config.toml
crop_scale_min = 0.8
horizontal_flip = false
activation = "swiglu"
head_dim = 16
bias = "all"
moe_every = 1
slots_per_expert = 1
patch_size = [4, 4]
width = 256
lr = 0.0012
beta2 = 0.98
weight_decay = 0.1
Rows from block 4, named by matrix and row number. Rows with one number belong to one attention dimension. Each number is 128 + 32 x the weight over the matrix's rms, rounded and kept within 0 to 255. All counts start at 0. Numbers have three digits each.
# q: attention query (model.blocks.4.attn.q.weight, 256x256), inputs 0-63
# k: attention key (model.blocks.4.attn.k.weight, 256x256), inputs 0-63
q.205:139117137198171173069129062111184108114199112131082124128130080204065082169135166178131129108172126118136083166174121151160146095113165082123148125122133102178102078192162068184152177101145139
q.206:119149094126115085092123083133155123153133100140145083089155135121091104144094113193157149118139151101111150175119149114153146155096140134163139182121167073162117160171106106151137151114120154
q.207:113185091142084162095156152137138147118157095080096113095147164068152110068069158175147157137114149081121167120127207146171070161133116169110148148176123091111110138135106184050084126093128166
q.208:130063134138166130092086136052158064081128098150059166097170111138059104126083166135160071198156140157121144106155152172087150085109150107098150184148099124139105129071117100130185134091193116
q.209:097106107154151182100098097118126133126120137105082130123161144096091123121114148119139146147144137093114153153109169141100113172152113104106137148180126124176120149149112124116143126133111146
q.210:161126069110117085111129072176132102136134113130122118126095103141075144133132159098144112127127121115148127140138102139087129123113144124118103131143125101187132100153144076145141079146164134
q.211:116121083098150176132098157139141097069120103113111103136161116144143085129094105128161122121167181135095143133142151130142109138112138100103137131121097098161144099156122093092131181102148117
q.212:164060154152167171156117126072156154086161125200089119063143063152132113182112151104100091148176118153074132073185120141143145060132173117117199151113112175123065139109156118144139110089197074
q.213:214081114102183120110121100095202075094255145174087144127157064175094060178184117097138092114200089137097082161172046133145156040143194093127177134081079154150081108185156046200193121062199073
q.214:151101118066134080117163104167157132126151130180133113108129081145117114174135155122151062133159128136131137138140092123100154084104156130128162143100119108125115133157125107139139135135166076
q.215:157137113122135169090086116103124117110106131139111112128129144146127088149107128127169145121156145109106141136144098147137117096113141141091126117118104122147122124118121107137134174111142091
q.216:153127102101153121133138097140116149145114112110131096168115151121106158121112126142108093139120150151115158141127134107161138143113097103132112138145159132137162107153119159137135160157111138
q.217:088127094155173144155124103117147114116127141128144113141150099136138140133126086123110163105155113139123101184113157137126105097176121091123149133150168134154100163166128119137114142139111168
q.218:146143106116135121129151112085107097143136143136106115161095113137097142126122136109125081118137113167132098165135119118119156103154123133148127096110155117105117091158151115151160113154125117
q.219:162113092122133062127138104140140102114133108190101141122106093144073129168110132110153107152149149175125092135156090130100125101101124111127130128154109107197122084160158076119164110141157120
q.220:162156127203164096133134141141170138106160129125161114117098088173100144138135129127073156081168132126139092125140143081174099120106117083203128089127119094132139137163129133150105174127144146
q.221:110143205157132127140167110177166128159126144103197157158078134142173167106219056177038166080089059119208109132069075086180151133139085153203128091164158171119170104131137151140140065167087126
q.222:067153154123086146138141128115085173176111155109152185135163193128169160107119101152099115147105112095150136116090121133151115157143076088140099108109129171090156162147150172130114075166069164
q.223:135080094102160128079124118104111126103169136154136079151165117146126053160136116130144116126153131115109151157083135129135135127143142090110181171137142071158084150103082119124147143097120097
q.224:107142136139160131124150140121094087153154134099135171101092122162150170091150115166101151134125134089142093158077133127140123093185100065147080116085161132082168164150142156098154051096153152
q.225:064223152163106098189171160166127143228060138097150101172110166097131179113102107085121162104089147124151138126110194067099109205099090192109073101202255105154141151113088201087085111199052178
q.226:120094081058194117114113142096115138109104098152082056115185141109093067106060144134158097149184154205070158132144175132118126113108145125107156168102156046149079112100064085122104221135142121
q.227:152125148186150150113138103134166101148152143113139191131134108131129138120171116120116142144123091111166076166114144133166152119112148098096140092167117196137162123139171145090158117144172134
q.228:111092077099136142087055106155110141120119115129118115082165116110112107138078150178176133132160183162122151088078140178145160150114127109100125142142164091091093148176112178167122127102163135
q.229:099166144107110147135128149127080152165099149078159111165085157118174173080175098141070150108113130132137125140077150106157128165205047114163103083134142108155179128148136203070086129165087128
q.230:113110133141129157135092127135104072125129115105162092108095126130124186098180088098125162179105104128139129201074152153134089123121088118089105139182144136172130179127169082104097059136131182
q.231:095124120131123102151098127133135118072100125155142110126109130120082127211142130098151098149133117187132157086182125108078131106148124136148132143106098128128084098109139064181090170121116080
q.232:194107129131174094076151121105128136092154132155099137161131133149148101123119157171140113134183149102132128129168103161135192088192134107131154125088116085160122124138115101135162138104135103
q.233:128129192155079107148162163159130157138119136119179195170083158150130177116178124100111107172072084138154100116182113094144170137117114165193093091142128206057167160087114115139088085134115148
q.234:172097072176167121078094047129191119129150082094068099075209083107070048104060198123160119191115170132085152098116154146105138117111135150085138153123174101127073145118085098140113164096181122
q.235:182129137177118133108167104149135110132139133137144164127102082142111161098162092120108146117093116061158109142122089137156128100139171098123121072152115169144164128117199135135181066107151131
q.236:170068125140198126100114112130173086104164131125145111115127077159092113149107123162142114137155126132114129176125087159157105079139158122131159154135114078148114114195116075158173111097159070
q.237:108140131132175163094105113128131145142117087066115116139101130140119130119117123176091129113127119113136144135117154147124092128135143093154100120170157107138117142141099151051130151126142119
q.238:096180129150118170114153152164113117171098154050148172164080170131171159049157133176062152093081089105170096191072172096122073135174066152103070071152145137110214152126158187061123080162098200
q.239:168075118181158120122128098145151093110166130108150136077110075162116124159186120092150114150146111104144136162128117126157128121143155120118147140135091173141127095125153073140135092093186123
q.240:099140129117065196142139157082119097103108155148120159094137089083144137173119105121149076151116095167153145145157123122091134115149110107135152127131085165132135088105131116115164107140201073
q.241:132140184116130162120104200109111104116146124090134170136108131145155160140098117138060091137097133180122116138117151116189109116088097136109141139121062187114147128157134153089138137172144154
q.242:138088025131134081072082082121162117088165133208081085042176086183109077133070177180168151162170197118063165118128146166124165121078199137071179188112126064134077116106066070179176146064151065
q.243:112145095112106115114152103140104149147083148113120105162140157134107109098138146149161158132108154107119111119120155149103153127135159145115117134109170125102128109106109135127129130125107096
q.244:146172102125123058115162123143158122153135155154148116146125106145094136122145125179105110079110124130131057134141102072115156144086158101164105092134094122161109079165168117160147153140105147
q.245:110178148138115146122168124173159160186171063092134147140069127116111145142146147132079128076086109106160099141130158096205106139158133128148098082135179116116151156195122151096109133174102151
q.246:128135126113152113157178114135097127123091171079143084198116146121097146072172136121151165098140120105179141180107167144101097151176142114159074102189185116187158144098137149117146041180067187
q.247:172162119077092115113100166103169155102150085167067152132169154136136083160102148150138090168117172173055143056216139109125137132084165212117159159063058090104124124132106091158128200127134073
q.248:165154093135151104114152143131177055168177150140120179102072079142102108141141148152065092070165116135133075150157128092144168060108128091159134091120097071101123080180148044159156104145154095
q.249:115205164135079094190148161183115189177097124144195142157055175100191206128164146164106175108053086147149135124134127070130124160173120180177085086116171154144187107064136169161059175161074193
q.250:097128139167091131131129130164089069125096179064108139176147118121075106107176104117145096175092162079177143136103176153104076167140082083116109128169172138180127143169125149129131056138077139
k.205:140094122104174107093079083075170144092204101168177144052166056184112082191120111155064174127182100109075136151188067134211124105120157075160146161098088129118077135169131063152119153092208096
k.206:129105081132111158088083072105150128102178029129081133092184122117146113109066137155096136120161162109088171122098155150172146120096153124094151184100120092137074118138070117130108177047146145
k.207:126126148156137102106122159165118205128091093096161071129110133075162137123123137123130141138143145122132178126098149157122144127159058195118121168146088136129132149098107147105064157124113130
k.208:140158131096132097172193143153064157166093153121144110170086148134200170086152174130107152090114097148141119103087095112142121157149132168131044101095136152072177156110160176136131104125081150
k.209:119094128108143098116114112155109152109120141122159118133137149104142120106159140124103144112128108126118146189131126142133122153148100103137152110111176114139084108101111138165130114118157116
k.210:105161112144096110156121132117112127127120116114101146128142136091129192096118112077124105153076156152131158133102142128129130131102105138091147153122114148114142140103087166088124125147112119
k.211:135140146140150125120080100108154160122140073138160125106125106098172095135095140189163195077132128095095145135115154104141125181141155151137116156113182096085085150085088134131080144118119149
k.212:138162218179081075193154123199124178148114124144183163202085135166131157168209097078096131077106055127174117128193085119119188095122119169196089063121126240127155102122174109169085108157162117
k.213:065103193107141164160059159146076192135095066165140111106156157115155167147094144089129165172119115177089203161152099157145096155151084150103141153116097139121109180136104157133066140128159129
k.214:079131111151106139125109135121137091134119150073086158119133129091080099079082121108151116172095145105121137170091201178097087119099123112089161139180105108138150157116095116095129123152110166
k.215:154141107128138168094116107136150103123189114074115143142108058139082100142123103154154116111136141096186115172138154139135129116107141105158137107136152151202087092141148068154129111127113099
k.216:144161153214119054188131142176151116121116140142158103129088133113137155162135137113116130096119119142145107087142122090099167135113144099162124112121120125106131125142155116181099166145093143
k.217:102138081138126157109074137117121124127101133096101112116142147090163118105073140142115152155135162166082162123085180152088088138164103179060175164173140091108139150124098152050097130139109179
k.218:141132082089065154098159115143143115117184121158117135095176118137113095174111141125141126129151140101121081107123134161141106107072111139100135136150076129153133124167149121116117146116127112
k.219:094202106157053164141128125113145137088110094097128143116119127090140162065100134156147123128087138097118137134113138141112121154092115184113184155133134115149127147134064127069084145130125126
k.220:155109171119111135125117163121115165139128117146138120130074154144140170175131109094119123135090094189111132111154073103164135131109094159131118101123096161090155144107150158116107140092120153
k.221:115170178089103155183148186181039152197048163060123132172102255090209192053122129088065170164026123177150107115040145104123081201201047178088089109145127151073191226118130214055070124150083200
k.222:121097199142169079160138149097119113137113188138124117192085165134143164156152146089106087120094089130139088118137127120098149125181089150133089137175105151153197115147150129106157108190130112
k.223:119126145143174176104095112135141121131145124100133123102157115127089066116100132140120150112130142115137152148094174129108122153157122103165102125127154115126081160113093131110133146126122170
k.224:162110168185135153112109060150147110113202146174162170097126087187148114161173168144084151078132047095112126131184085089146174104117154072173137134115123115097084097129109101160124107069146151
k.225:112096069104159085109096086075148075092113184175051092089170090149054094093080142122163067159185171170094133142131116172078142130136162037106198157097136093154076070127147109184182146126151096
k.226:137158174126053137184139142210160145143094112126204173158072124145156190159165089108128128090057107125192127112149133060141122150094082178162133111132107182124163127133169154109083097152119166
k.227:153090066170173131084137109105148094119182152143071086080152123141075108096119200107142102129163160105108096106108142136133173131109206076102116168138130082094114182085101111180209143107131114
k.228:159125156150081080152172119120146106147159142127150191106094122150135135169154107142083141066144068190139063086175106076154152111107122093188120070062134212129132084139150087137103152130133111
k.229:126102151123140132111110095099161116088128107118101120080107121127126143147099104163107130133152120105105151124128123158144142103123116092106139132116115114113075156139111114125162096113160119
k.230:085101114112112147112122157143129152118122079123127105106153139105165125115075147139163158131122161110117166148132171174098118125151094131103082171168131117160136148146121132107124126118147107
k.231:124138113094142102144072142147111168137081098131152151151102134135137156173132057105072140126139086185120136164138113110135107116147114138168111109087135155190116138159149095106081155143116091
k.232:093123102130106191116039113127077161072106081080143111104146125103169100097147143100165143193099140107063193179112123157112092148183100179065139175186104119116090135157066114104096066094115105
k.233:173140179144150084163139063158146125162127138167177161136111115168133122194163124182084174073153083118157064062143103093146154135119175136194119100047130170138098128083137105179086138092090092
k.234:108079074108154195049069108077154098117144117123078154057186107133101110093085106144173089137165135130098172210133163199196089094143119054126146145107123104087102110147105123132156091121183095
k.235:132145142155125102136158159088150141137148169113094118119132150095124120100127213136185126149124175117148111076136118170099134135144176113113096156143095094094127161061123094149159131137139184
k.236:109077135089130126142154142156121126165087143083149146155149160148147126091172087122131154132110123050141142186124137146138139108156105167142085112160086177091147179111118156116123027142132113
k.237:168194154154116144110154127133172107164136122127093181164105062137101103150125160104186052094148119162173117105183113113159153101131178125127134080089113132140147097147162072156146172143126138
k.238:169117140180148120110201112074149035148155201105064156093150074141062082149151132131164078113154139137176087047148123140111209061136220065123109136117100134064086110116152147137229141119163134
k.239:089147129148169140112132122098120143133103119081117113130141140080116135072119160119161185170110161085120148112068175134124100138138131065101089175167161070150079200103098128107093165141082182
k.240:140096121159145114180113107089144175095095135143153114134155094119091106146143168115177105147123149174090205117124127110088116151155132154151152171155145131086125119072114132146110113132149174
k.241:108102168126134230137097136072111088025158126104060156114165098125104095168116099122147061140172082091125135161156091178127091112138161108119170164135033137185095119179125118072144117108160099
k.242:078168091110102084158125176180108154155102130093128122152112173133201160090077083132106113158068176106161161111037198096132092188077034132120118151096168115084135172141101171130107120146097133
k.243:126174118157094060166132193137147126150126122138119129136112142114161177092106122183124123111083175125152145119090131123179115127097077136120108156141154128135107146182123165131106126156089155
k.244:110137192067154128128119117117086155094109134138103156124156132127166121085141078105091115117173075102141100121107104133134056098174081083110108089102041180175145136124141124116140102115122070
k.245:095109121116148074200149151164083164132088149149173133185111166098147167116176129083101175153090076172107163081116111088097123192195110132098107122168161151140148187056173158125125105167068121
k.246:184113074153160157082145072085145139112132152202120117129145095177071095173169146091146102114174105137097090151189101134100136106194187100157115117076179123144099078104161090143133151143147124
k.247:085149138184139080172114186156151137134147089095104121157150154093170133132073117129120122149115171158127136105097152118145094162132070149104118152141156128088162174126119149126126149111102180
k.248:196145169157102146129177108171173124180164114117187177143033160160134162115163133176089169077100111090175100139128121116147157121111160145193082071097168110124153119133148128156084102165131138
k.249:122099137105146132146155138120080174113118178113123079162108137108125102097121081098161138122123113085136140143134118132099145136164101140146110114182122116151119138122160137142100115146120138
k.250:156092089150160164046098082091099122082141095175119091107191130151184094097114128216125128110195128128092161225100099156189112076160116146105149137110153101143094126102089158112107123069143138